Rows from block 6 of the image encoder, named by matrix and row number. Rows with one number belong to one channel. Each number is 128 + 24 x the weight over its row's rms, rounded and kept within 0 to 255. All counts start at 0. Numbers have three digits each. After the name is the row's rms in percent of the matrix's.
# convs0: first 3x3 conv, stride 2 (encoder.blocks.6.convs.0.weight, 96x64x3x3), inputs 40-49, a 3x3 kernel for each
# convs1: second 3x3 conv (encoder.blocks.6.convs.1.weight, 96x96x3x3, transposed), outputs 36-44, a 3x3 kernel for each
convs0.43 085:115095104099095101106123119134099109117147106128106117084138112122107110122129116154139163129164136149155143143144139130150184163180220113117089119126114120118122122109130141134137126122125091102153124134179103121165093082082080087094067106104123125120122114127138113115
convs0.44 074:132146157144148152133150159098126102098121114086095094108119127118132131111126122148118134156114125160123153155176130138159150140158151090112108097104097109102091136129136146127140136137151101096087109127127104095095087062108087090097074074065125107120136110109139109130
convs0.45 121:120126121128140149124148136140141137135156147150109142147106101146134134147152138130107082124092099137099094133128129112125123127144123135113162110116159104116152136117106145121119131118133156138146151185180166179187145143142167165146158167164117135133114113136127118143
convs0.46 063:137113145153117105153123135125133132133137116090099102131112111148142129145125151125123129131134124135134131137118171158130175157122157119094147111115156086104120127134128135133131129134125136100103133119075099120092125127097099103075107124071116129137126133125138134136
convs0.47 139:091097097102118126099143135134147091161147136097108129175159142157141133153116147114128157142174161133120126141154158147184164170155134124116150117123132123135122136113116145131120152133132154183162170153131149152140110134156112130169118135150106102100102111098093104091
convs0.48 107:121152146107097142112122118123139098133148153158119159086150149142144156097089164149168142181163143161099065125156148142112112144103123119153149129154143131118105122127130127131134131122124120112147115104145091122188105084086105131136135148103110115117112118115129110113
convs0.49 125:099121120132131113131130125112099145118103130075134126126139139123128138131136128133130119130122126120134134118132146145123092126136130098111091133113077155138116134132135128132121127131135095112157065096176117094134163119158099129152097106131124109107148119116144135127
convs0.50 059:150138145123123115150108122147122103125126133135171128158148143156153156128104111115112117122140131117141133141117097095109108154155124137130126121150119142153122140132136126121121136128127075069103113073123097094114137131131128145130160209142141124129101118129129129124
convs0.51 092:131123105122127108125123125110164163132136140095107111111120163105093156115135187117119144141126140115116141093072101098121104104102126113123112125124121114115107116119139133122125112122132197169187201159161184146183197200154232195142236207162146149141136145132136152127
convs0.52 078:124077060133100125105128132109144145152158145139142120134146181122136129120099142131111146128096118121122123151119094142110109147126125152125133166119128146156133130144122128124122129129124127081081150105112134117134122168188139155136149141231138130119118119124122122130
convs0.53 081:095100116110107134096117139164177161179162152149143156129118120152138127154136132144136133129134137150134140167117144128083142147128154115119139102122139096129131127118129120126119118109120166121119144151113142153109194177196169175199188138165104106110125116129127121122
convs0.54 043:135128139135114136115121125128112125111140092099091113135108116118128099109125146139161135161162109165147156145109117128138117105121123125100083114125062100095102141122132141142142112110136141121157150147107129101146058086124049085122012089072121107123093126115128106126
convs0.55 087:156118138130080117127111091092171101142126113122114119169133155158122127142117136128126123094114109120112117180171170159133166117131126143125120099104122097106151142146136135123112135107115075056098088106130130145159059078055070147120129165159142117104129103104121121129
convs0.56 055:137140114122154133111137149140108145152110133094101125103110124122128109124129111111117108108118122100113129158140132149162153142171156117113143129130140118114124134135133133137128123130136056116082098146083097107087172126148164111118136133126128142140116112130131115119
convs0.57 109:169178174190184170157144133175128124143110127129146133134115148094108105116155125123083117107091126126099127151162135152166121151154128122096119113104101111091106107110124118122127122114117101137119114122102092134144118136137126110118089109106111108121108112100116106115
convs0.58 112:138060056092099076084104107140105170149151145141101100113165150098128119097094084107114141123139140162146123112118113155145140155170141147080113118109091123123115128130144133141138127141128096122154158142140147137140121100125139155169099105114126130140109113110121123111
convs0.59 139:146141137154183157122168155129155166135152138137129161094097141098084125117121130099136118128143128114138128117145130141153148143143147094115135096117107106110106126134117129143127133144136141165135158187182143173157117110132086084101039047071131139133122142117131146122
convs0.60 067:125126135140114155125126131111127120126141109132103132132118114102089117111096143147149135124140148128128123141149149152141154157131142111098112114114132102106136136129121125118116137119116106083083112069074095088061094056036121119055118163085134121134126117123124113137
convs0.61 082:126128137106091133105113144082137109121122118103160131117135132107129119147123133126133117108108093128119083150124130125123120111121089117120135076111107090133118125125133133131122142135120115127102096093090096107103233194151251220153228218207151136122132128129122119118
convs0.62 074:110120125106121124092107139102094104091107101077116116096100075103088093113103120156175137168183137171165128152149147144176162159138140091103101118120099113102107143124121135107127129121121121095088118105102130117116106112158090146142134154148133133140135138132141126115
convs0.63 127:102084099097091077082066097107098081057067099095100092155142114136141127147125142129142119121142129143141124124136102124116101121102085147145154148154150148144157124121116123122117124127122108083099111070089132096098096129100098157122095114088129141139137143141126142129
convs0.64 136:121119095115115098103117096117115130125088086117123078147146114154144118142131140124124129081111123117111119154100125133113138150114144141103131117112117127109125119110106109106104106115113163149131150143111116145112085113144095121129102109114119100114132111138151132140
convs0.65 109:093115117092090087128122096110128135129187156122086150146169153134144165101109159149162150154129140107080118110131154111115134122100099098125145124132141117113145130120114117120114112100105126119128115153143153161160078047102114073072113084066118121124116121129118116117
convs0.66 114:099090146112132133182144114105162117097176124125171096097141106158134124129134129110138107105125115115110140108107096122114124121146140116134111081128127089138149108117126134114129128118121181133129095113106113113130147092101115102102113131124123138094105135113130135146
convs0.67 102:091080080098084101113080101072103139120111166101158135082153111108141109136174109136163143147143133150135127130148136137160147171161147128119096139140126123123114129151140136160143136140135147111126111099131092111132107130098098108093106122111143164120172167113139147113
convs0.68 114:143174155168189156153158159114131111102097110098127142121125095120114128134143140126120117093105110122134114099100116092106095112114143115110112131116108117132105117101102123107114130125130137156156159152174162163158141160137145168155158186183142128135143110128129118125
convs0.69 081:123124129123137133106111147134113142104060112099107149121150134117109125136144136099145120156153103142153106141145102161180119151176134114136125138158130136134117114117122116114128115126137118157148136129124167160135154208158152204156090139112128121126136137132125139135
convs0.70 043:130129126148128122156122125134128128125108131116106144120135137129135152131115140109132160120136144120138142135123112147116116152132138142131149122123124123124115115121116119129129131131134117112096121091075115079053118050083095050069044084095134119107113109129140124127
convs0.71 051:090114112104097099093121097117121113133129142133144115121133120136131148145135140141141144143130126147137136052100117096125102175117126144096128134123155126114135131129140141127137131131121126114078100129108110112120142147135058067087092137150131125116130137148129121127
convs0.72 102:116137124109121093101118099129148119128125124151152089116155134120150168171141133124152121126139114131139103113109104082077079073099104144169105132158101144168115133132124115132119126122113122071116099085139127072137111090070111080065123119121106112121115127115111121117
convs0.73 086:103114119100077098103074100131099108090070112109089114122152131103130155144146168119146145121124129119131108103106107094116097102119133134101143131150131135133109121123118121123133133116140128125148125136115135120152090080111113067108113149170115118130139141124127135112
convs0.74 118:117140138118141135116116123135114129107097126124092108128122140110111127121114146151162163146153154144146152150137142144143142147140139101102090097112120097118089126140125119146130121135137124141116152126091151135118159128110159109118152128135118129127120126129106122108
convs0.75 074:140150119115114110111105108141135125123116122128126133131128129127144156136149144136133127120131145115133129152149109113099079097122100142154112150160117117125110124130130131123136115120114111074086085061092125084136091069046040097105097142139116108125123116131127122121
convs0.76 103:137116115135119103119108107096092149131155144130118147130162161121157144125150142148155178150145170147122136142146180144156162141124143063098080090112101094110082107107147124110139124113138152159143192159131176166132108142099167168154150152143114113121116117108111099115
convs0.77 092:104163148124136150171153127147123123099108167121088081117147160108122128116122116144152136129151141131138138127113102121114110138125122109156101090159098101173067132136138127131134123122140115056132136086141148069141124067096160103115139121107115115134110102139104105118
convs0.78 088:120123111120101137105103156143149109145138100109110100150127144135124116112089115135100124147117123128104125148153118109085115103107107096109150107101157133133163153145138144135129132120127180152067188128004185140078131112129166104099180122119120122117126110128142109129
convs1.43 058:141120101136144142124131159104172168157168097161100095104120126128141133116090122149076110152066091129083138132065100143143135108113121120129121148133135115126124129100109138092143112110121134159135121145139133165127103131114119137122113114116
convs1.44 047:124142146121133121141160130132111146111138151110114149118139142109184131067131108122147130148123100125118109112135129125142116129142119138114128123143104122140106128142136072094120127109108135115136132154152159126129142120101139124141134133108
convs1.45 133:113098112102116109109104107123134136138107147126147139107115088102107120102093103128102070129124128104139104088143161085128133107118110116144131109122121120120131157127119120090108073075083124110121126103119128116119104128128126101141140138155
convs1.46 060:124119131121125119122113119137136122087118159060120150109113129094140123116123128179144140155127091126129087089107086138165104114169127122115110134126131125131120128124159165076119185120111138141143140154148137139132092135118125136106124112108
convs1.47 119:136149132123107120106147126138123102146101148176142123128128076134115125107124119136121081152130136113157150109109121114115123122122130137138111135129128123134139130147138106043123109082139124138148126128147112130122100153126101162152107157109
convs1.48 129:160167143141125118141147142108107109156173115132102102150125123146171116168144161141128139125150122133143148145154128130142088081113133118170102120141104134146153140160113136113103120164117137142155124134138115108139137153117114110114141142141
convs1.49 146:134141157117115126168162116128131129112127138102117163126132136123117107113101104138141136135142138102070156112134144129124114180138124158136143093132121120123097128126133116173142139140123109079117111101105134089106111127127127127117109116107
convs1.50 058:124122158127097151110132137124143170172115107149138118122130140131096157154111138161155158130107178169164172117124134123125170107132147131112128127118119123126145164102124152122174118135197126133128150159140148145119157143151124144189128143172
convs1.51 068:139132131120106132130126112182145150145114177207193171144128130133126102123096100167162135169142137157150129120129143149115111167111121135138152132117122136111120127131135125133091102093091113102115125119101115118123101103111099119141089122156
convs1.52 060:148130133129131148152140143078091149048151149067113112150183102177123130165165147166153123194068148187176136153110146133104130173097143138128127125138128111126119132155111160174125170173157136118135126121127125134129138125113151152170132130171
convs1.53 070:128113101130111095130107111121119117064131151083234181102114110092117136142108116149158111182164096155063060112174132120149154140144195131131129124135126120123116116114085140101109133087132129132128147135138140153119093117136138148116122114136
convs1.54 035:141135130130132135140134147132112184125175143170147120146117122132146123108118109136129095134150100097069107149122128093122119112130137140125128137145113128133123137121101127115122104105105130138149128136134145166156098137108084104087119099074
convs1.55 067:139125128149106131136142152111106136129138103089087091156136159128114108116122164175161159133128123151120139072074108110100124129163153132099124129123118130129135116097131133106130134111159129143136108128155116145140121117105100073116129118138
convs1.56 056:124140117121121106123119119124137077133124138116121134128134106118141130109116133103155162080157167063084103107131110109129109100137119117121113139117138119131115149151122146092130142114115123133127141151147136148133098096135129138167119128138
convs1.57 113:156124134144175166157157137118122058112106104038078071139132097155156157170156135106131119123119131123122107149135162145117131150125114114102126123143174110139115108064092079124098105116118107100106106099094095094109150087088083114105080129120
convs1.58 141:157124121115143143119141163122143119154154119193133064137146120125115131133127136182148127091106118105133163174107109115115112160152117180154156134129141139118166158128098092112117108136141134111146124124125123148125169143117153130149162098157
convs1.59 146:109101108113100097123120092128131129136122136129145079099086100124126103113106074145131137149099117149140147102112062101137090100104089145122115148126096130112084140132164130063078150093098098101109116113113119147117144163172176079096165142152
convs1.60 062:177142133145145124145133136091099106121125117113091109145111106131166117136147108154152129162140100135123119127111133132112128134126139123131118144146122137119127147114127150140099152129133125135143116123137116139138067096084071108127092130116
convs1.61 067:162173160179126133162137135118089113098126122126084105171192171164129147137164164136175156111096151137163131118168166115116142160132143124127134112134123125116141161137162156119117134120172123130133124114136139136128113140123140109119153160137
convs1.62 065:164167166143144156149142152128163126116147120181121155108112140100117123098100116133111132103146129096122136145120136151130140141135129136138139144116101144134129133138130130140150132153144134157135144144137125140134046088126053110115094099100
convs1.63 136:119110078116107091092076100155144147146119155167133178111114088112111118097103108144150148128162128131130121140106132128077101119116131131133089140109102126064105118101117115154105123106101083101106093123118087103107152136136143159158159170181
convs1.64 145:113108126123151122110105106193142140142118150143164135144126129124094105113107107138175153169148135158136141132113115141168131104109117134141142137146127139113116088129164120152146130118142103108119113110114120125133122145164172194170200198164
convs1.65 128:133148137126118129156139142143116117119162138118108114138095107104166114141126139137068107130186106121151169101163183105095117108124130119151096111094090133106114117114115137116094127168116116095127136116130144128123098121133120159099129151124
convs1.66 106:146169145181157154139168149107109095086147086101096085131115111172131150138150147168136126152116151144148132120108124142141121177135126120107125112132140129179149140134140143106172154159136131128127113084126101097126133165129132113121146135168
convs1.67 092:156142121131089129129120120159164164156157106174138136124099137131124095112122125113096110093135106104126128137112120164146142158127135138123121133134122138142142126110114093110128113143159131155136143161144137151121062085130056093104067096094
convs1.68 120:123119108116108096126109119186179155160112149124138164153172118152116101122114116125172136144088131140093121116130153132144122140119125118155141096122117124131124104106112112104086108092125082070089103081096085080107120117117102124124107168146
convs1.69 079:120157122145101123118111135099135172132133131188155208152111130112116104129066125126074113087150088141110127134121122133125127148094118143152134140126116139115124106112100128122131107119097114139130117164132111152140091064090061134137115136147
convs1.70 051:124115137115122118125110131149147101134117132100120132130141145121145111143123121147109127113082053145103133101098122115120153131126126122131136120141131134141137093158141114138139141153141139135132148143133136152123118110148128127113121140159
convs1.71 042:140135139155139098143137130158159152139141131142112170110109087121140162115133115120126127125156155126137086114136149113117109141115119121137142119115133124123132108099129122131102151149089148128122171141130133125112101085140124097102108070094
convs1.72 080:118114135126150128125116138044144116051155058086093112086113173114211168146131145160153169135168164146119147080152107136112097106141146115101119120132110118126125154128152122161145129143155118126126127127118125122127151092107126090080123066103
convs1.73 076:137112131134136146112134161075150127176124128157134172114099132117146132129098139088131139084190147180130119142137111131111099099133186108121128134136118142122143143158115151177165119153147126136119132151112136125119128142133088132129129112115
convs1.74 126:107117089105140108096118097171158135132101176136117179117111108102085103110104084101082139075079099102090083160113153173175148160153140143135128175168145191173157129153143123120152128117120149147130144149121125133125121083122134159111111105079
convs1.75 068:142116105138152122130138141151158148173123107118085108140139142161126121156143135154126102170140123155154153111129141137159112106129124117128129138133131100121121139120147117163100127164157134126137138117137129106114138111107144097140094104141
convs1.76 119:154121109160103124134128123122133136129146114153128143122098111124130105110122104129125102104093049089078074150115113177087120162132124138139136157153135161104137117126105119052055087082056128116142133114112122133111123136128118073104127130083
convs1.77 082:145124147107126156120126117169129119136106132100167199104116124137144120133132105093084157127081138136140128105191215106183221092135131115124138119139140131140135128152156105108151117114139134123115141120126137125128106121120103135137122138109
convs1.78 112:163147141142108085143132146131111161117124126139147087160142137127124125102127129146147138172172121178148141119083092130142140147136167142142135133127121121120135144126106175171140133120182105116126113125130104137167129124128148148131124152132